config.toml
win_length = 512
norm_pix_loss = false
lr = 0.00088
eps = 1e-08
epochs = 146.5
final_lr_fraction = 0.05
Rows from block 0 of the decoder of a small masked spectrogram model, named by matrix and row number. Rows with one number belong to one neuron. Each number is 128 + 32 x the weight over its row's rms, rounded and kept within 0 to 255. All counts start at 0.
Before each neuron's rows are labels from the 100 clips, of 14848, where the neuron reaches its highest value: "band" is the frequency band that holds the peak; "lies over" is the class under the peak. Only what is clearly more common there than usual is listed. The data: two synthetic voices taking turns or overlapping, over music, noise or silence.
# fc1: MLP up (decoder.0.mlp.fc1.weight, 768x256), inputs 86-171
# fc2: MLP down (decoder.0.mlp.fc2.weight, 256x768, transposed), outputs 86-171

band: 2000 to 4000 Hz
lies over: deep voice
fc1.237 [108 134 129 109 147  99  86 103 164  82 146 123 101 161 136 142 153 147 114 152 115 159 128 146 204 134 138 104 142 139 139 131 135 118 155 151 181 165  91 161 208 173  99 104 185 112 186  87  91 159  91  93 146 175 255   0 108  37 135  80 166 185 172  91 154 203 134 152 152 173 141  96 159 127 143  95 191  90 141 145 103 181 141 149 137  95]
fc2.237 [119 122  73 137  98 101 145 160 149 128 108 104  98 120 109 150  72 164 116  66 119 104  93 117 156 144 118 106 189 107  58 113 106 153 100 101 185 122 145  97 124 106 127 125 109 144 114 146 138 157 139 107 135 127 118  91 146 128 139  84 117 107 189  52 103 128  79  95 182 146 142 178 133 123 155  87 183 182 139 100 102 125 156 133 133 165]

band: 2000 to 4000 Hz
lies over: high voice
fc1.488 [129 149 125 187 147  98 150 163 102 101 113 153 140 127 136  94 169 140 122 137 120 134 138 126 196 127 136 133 152 163 130 138 108 174 166 167 134 151  71 123 136 171  74  68 135 102 144 123 102 139 116 101 116 109 133 130 124 101 141 178 144 101  96 148 142 146 130  84 146 161  50 109 125  88  66 104 151 142 142 155 150 125 121 201 154  77]
fc2.488 [152 170  95 123  67 108 120 127 138 122  85  81 125 106 135 134 122 148 114 119  62 138 147 128 122 132  97 121 149 162 102 181 117 145 102 148  95 119 133 146 155 118 102 111 123 160 131 134 135 119 161 104 120 111 144 147 145 115 174 126 134  85 141   0 120  84 161  97  90 172  56 154  83 142  59 175 119 163 150 120  67  95 131 141 138 107]

band: 2000 to 4000 Hz
lies over: child-like voice
fc1.48 [140 136 131 127 132 122 157 143 155 162 107 135  77 134 115  88 164 170 165 137 140 144 122 157 129 117 147 137 133 147 135 145 116 110 129 123 134 171 108 159 101 138 102 143  87 127 136 138 140 109 112   0  26   5  89  14  78   6 172 149 117 115 138 111 126 181 125 128 175 129 163 111 136 122  90 126 137 144 140 164 140 138  88 187 128 125]
fc2.48 [126 119  79 153 112 112 127 138 101 155 152 175 154 179 157 102 122 159 139 153  83 163 111 181 139 120 158 117 120 134  75 166 139  68  77  91 117 130 208 112 200 174 155 142 123 155 136 125 132  91 132 130 124 104 127 119 131 131 145 130 119  99 143  88  99 164 217 166 114 131  31 148 156 128 114 157 144  79 136 168 124 100 178 168 117  72]

band: 1000 to 2000 Hz
lies over: high voice
fc1.755 [113 119 132 123 123 111 124 116 114 123 126 128 129 122 126 119 115 113 122 119 123 112 131 127 117 119 112 121 130 113 129 116 117 122 110 120 108 117 107 108 109 117   0 139 255 227 101   0   0  52  65  83 119 153 167 168 153 142 145 134 123 135 106 122 115 108 128 118 113 128 120 116 127 128 121 126 132 128 121 121 125 124 127 133 129 129]
fc2.755 [121 100 112 123 114 112  97 107 109 113 108 106 107  97 112 112 119 117 104 115 110 100 116  97 107 103 119 106 113 119 101 112 117 101  97 105 100  94 104 106  98 115 160 110  80 114 105 138 129 165 156 255 255 255 172  76  74  93  98  91  98 101 102 117  98 104  98 116 106 109 112 106 120 113 107 106 116 106 110 109 118 107 107 104 102 109]

band: 4000 to 8000 Hz
lies over: no speech
fc1.122 [113 122 129 120 123 118 122 118 117 123 126 123 120 123 123 123 118 118 119 122 125 112 129 125 127 121 119 125 126 121 126 120 117 122 112 125 113 121 115 117 121 122 236  95   0   0   0  27 148 201 193 167 181 201 204 151 144 130 138 122 116 123 103 118 123 111 121 117 113 128 129 118 122 126 123 125 126 127 129 125 126 122 129 126 130 128]
fc2.122 [127 112 117 127 133 118 120 123 123 121 120 123 121 118 115 121 123 114 131 119 124 128 122 122 121 130 126 126 122 120 133 120 125 114 122 125 123  92 120 133 123 124  82 131 131 153 127 153 160 135 255 255  60   0   0 112  94  91  99 119 106 119 117 122 113 121 107 123 120 121 120 118 126 120 118 128 121 132 118 121 131 115 127 116 131 113]

band: 2000 to 4000 Hz
lies over: high voice
fc1.694 [125 148 126  86 139 105 108 155 108  71 139 106 143 107  96 113 151  88 158 115 143 150 115 144  81 132 132 157 141 128 123 120 155 153  94 109  60 120 192 158  79 184 105 137  44 109  83 106  95  94 132 200 133 105 100 155 179 161  99 192 182  55 149  69 114 109 116 117 131 113  30 120 134 116  85 128 149 158 162 205 159 161  93 147 159 127]
fc2.694 [134 156 129 129 191 133  97 115 103 118  73 126  97 155 163 122 113 132 121  93 144 170 166 148  93 140 140 149 102 146 151 166  87 101  80 122 113 134 207 193 145 153 103 106 134 113 110 139 172 113 108 128 152 129 102 130  86 141 113 129 194 105 142 124 135 142 172 111 155 105 104 102 145 167  87 117 155  77 179 146 105 127 152 154 114  94]

band: 1000 to 2000 Hz
lies over: no speech
fc1.180 [148 136 126  93 164 113 133 131 186 174 135 151 126  96 173 132 114  76 131 118 135 111 150 135  88 122 104 142 118 125 139 127 123 169 146 149 124  82 178 130 139 129 171 128 130 117 119 137 111 134 157 214 199 210 201 198 140 104  94 127 190 162 127 147  39  61  99 205  85 124 149 141 129 153 192 158 105 107 136 139 128 165 133 100  55 183]
fc2.180 [ 76  68 152 106 124 196 192 185 116 164 136 102 136 157  36  95 148 150 167 128 151  99 144 106 126  91 117 127  80 105 137 118 112 160 185  61 181 121 159 110  68 153 177 144 145 109 124 119 149 123 125 125 135 154 141 113 111 168 136 117  94  85 117 152  72 153  95 161 157 147 159 173 156 113 122 113 119  88 102 111 115 170 102 151 147 180]

band: 1000 to 2000 Hz
lies over: no speech
fc1.135 [103 145 138  87 162 103  96 180 203  98 185 137 167 148 114 148  95 149 141 136 109 145 112 142  73  84 105 121 124 118 145 117 138 158 136 170 137 150 149 114 164 134 158 124 149  93 128  75 115 135 168 181 162 196 161 216  96 156 113 120 136 131 105  94 115  95  82 144  83 140 156  90 122 182 161 119  91  80 124 131 136 171 131 166 110 145]
fc2.135 [165 174 132 126 114 140  69 156 141  77  36 151 183 148  80 151 111 150 133 163 177 163 121  89  79 121 143 132 133 146 145 144  90 127 131 107 117 123 156 145 145 164 143 141 142  84 135 117 162 190 128 121 149 126 128 176  72 116  63 144 171 118 100  71 129 141 114 167 178  93  88  57  74  90 113  94 110 112  93 125 138 205 115 163 178  88]

band: 2000 to 4000 Hz
lies over: no speech
fc1.129 [151 131 107 119 125 108 195 141 177 121 102 124 178 151 129  89  79  98 159 112 146 147 134 115  73 180 127 152 159 135 122 136 119 113 118  53 163  94 135 149 118 192 135 123  92 116 117 104 115  50  90 121  76 129 133 166  58  53  79 190 155 149 154 113  73  76  36 115 204 133 169 147 112  95 133 183 158 131 137 105 108 172 145 145 120 172]
fc2.129 [127 114 115  85 111 144 133  94 121 141 117 123 101  75  78 156  58 104  85 115 142 129 171  96 122 115 128 128 186 135 139 104  78 168  99 111 130  95 130  95 122 125 148 129  91 156 160 109 127 105 103 135 110 135 137 137 108 110 154 148 184 110 196 150 125 132 150 184 167 124 114 142 102 179  82  87 161  79  95 152 185 144  66 111  43 163]

band: 1000 to 2000 Hz
lies over: no speech
fc1.353 [124 130 167 137 137 112 130 117 119 126 108 145 134 115 151 140 103 105 127 130 152 110 124 141 111 122 107 147 159 125 156 124 119 120 114 136 114 120 111 121 110  98 140 114 141 135 135 123 127 133 127 133 135 135 140 131 145 130 129 148 148 140 122 131 126 129 120 134 118 112  90 141 115 123 139 142  90 113 124 112 148 159 128 140 181 126]
fc2.353 [119 120 106 118 114 119 103 116 109 107 107 113 129 114 113 116 120 116 115 115 112 114 108 109 115 116 105 111 125 114 116 120 111 114 112 126 120   1 124 121 115 126 129 124 137 194 167 142 148 130 124 115 129 121 130 143  69  42 106 109  64 104 105  79  86 113  85 114 117 111 107 122 112 110 128 103 133 117 122 111 108 115 119 123 119 115]

band: 2000 to 4000 Hz
lies over: deep voice
fc1.18 [ 89 133 145  92 174 110  53 132 119 128 112 121 191 163 128 143 140 101 132 127 132 165 128 135  73 110 142 121 125 142 130 129 124 154 165 136 113 161  77 138 170 162 120 164 141 128 178 163 157 139 142 110 141 127 173  19  74 110 223 159 156 133 127 191 184 102 148 147  77 160  34  90 122  86 140  98  55 120 150 193 175 143 106 133 132 151]
fc2.18 [ 98 128 164 163 166 139 177 141  82  73 112 114 196 182 116 103 101 117 166  85 171 183 144 103  90 111  89 151 175 103 193 113  81 114 123 204 168 121 119 160 175 150 130 137 143 155  90 127 167 164 122 127 133 127 143 119  86 156 172 109 109  64 165 159 107 159  89 114  95  84 118  82 188  98 125 134 156 141 133 143 119  83 149 139 107 106]

band: 1000 to 2000 Hz
lies over: deep voice
fc1.70 [111 121 134 122 122 112 128 116 107 133 129 133 114 113 134 126 115 117 124 112 127 104 106 129 111 113 109 119 132 114 127 116 119 125 104 122 109 116 122 113  97 108  95 213   0 255 100   0  90 205 151  82  82 102  97 118 121 126 122 149 129 138 115  99 120 109 124 118 143 120 144 128 133 143 123 128 120 134 123 151 126 138 134 123 141 124]
fc2.70 [ 95 125 125 141 111  97  94 108 107 103 104 114 104 121 125  98 109 131  97  97 102  97 115 116 137 112 128 104 116 128  91 131 126 117 109 103 113 167 120  94  97 132 119  88 157 113  52 132 123  54 177 255 163  78  54 105 152  94 140 106  86 119 103 105  86  93 109  99 106 123  98 104 125 108 116 124 112  93 120 119 103 105 121 106 105 107]

band: 1000 to 2000 Hz
lies over: child-like voice
fc1.78 [130 122 127 125 130 119 116 114 109 106 114 118 112 123 129 132 110 110 111 118 140 111 127 115 127 108 103 121 132 120 127 118 115 118 110 122 114 117 115 122 124 118 101   0 110 255 201  20   2  55  58 119 168 184 180 202 190 189 176 131 130 123 135 128 118 122 127 121 124 120 127 136 123 129 120 140 123 130 125 129 132 130 120 130 131 133]
fc2.78 [128 114 110 132 114 114 123 120 112 121 110 123 125 128 116 126 130 121 129 124 125 130 114 122 139 143 117 142 113 105 139 124 114 131 119 131 133 105 119 136 136 126 169 134 153 107 115 130 120 208  49 108 255 255 255 106  67 101 101 138 115 131 119 110 125 118 139 116 106 116 128 104 106 110 124 118 119 120 125 128 117 105 117 136 139 112]

band: 4000 to 8000 Hz
lies over: two voices
fc1.227 [119 119 126 123 120 120 126 121 119 118 122 125 125 130 117 118 121 121 112 124 124 113 122 126 129 120 121 127 122 114 120 120 113 125 117 130 113 126 117 122 115 110 122 255   0 255   0 143 255  65  35 174 197 194 110  67  54  53  89 103 106 136 126 139 134 134 147 137 139 134 138 136 134 126 128 130 135 134 131 124 124 122 123 124 131 124]
fc2.227 [156 160 161 159 157 160 154 145 153 150 163 150 156 151 157 150 146 149 151 152 155 158 155 151 155 151 150 154 155 161 159 144 150 145 151 160 155  86 158 155 149 150 145 182 109 154 157 174 202  86 187 175  68  48  43 102 136 119 142 133 122 138 145 129 128 160 127 151 151 155 153 151 151 159 157 151 149 147 154 151 153 157 155 152 154 150]

band: 2000 to 4000 Hz
lies over: no speech
fc1.217 [134 139 118  97 144 116 133 128 185 128 120 112 145 111 122 105 177 108 147  96 123 132 118 117 184 131 126 157 149 132 124 122 131 100 129 109 135 153 143 147 159 147 114  91 146  83 123 102  94 148 117 187 201 216 197 202 208  45  68 120 195  86 116 120  79 152  79  70 153 133  82  93 120 123 160 149 167 147 131 108 119 172  90 101 150 141]
fc2.217 [183 117  95 110 136 142  95 141 130 118 110  93 123 126  56 121 127  92  58 101 186  88  77 159  70  80 141  92 122 177 100 141  84 166  65  79  94 138 115  93 107 136 111 149 108  89 166 150 159 137 144 112 111 164 146 173 131  72 118 125 167 118 114 182 103 124 140 126  70  76 121  58 137 128 144 112 136 155 106  95 172 138  67 124 126 130]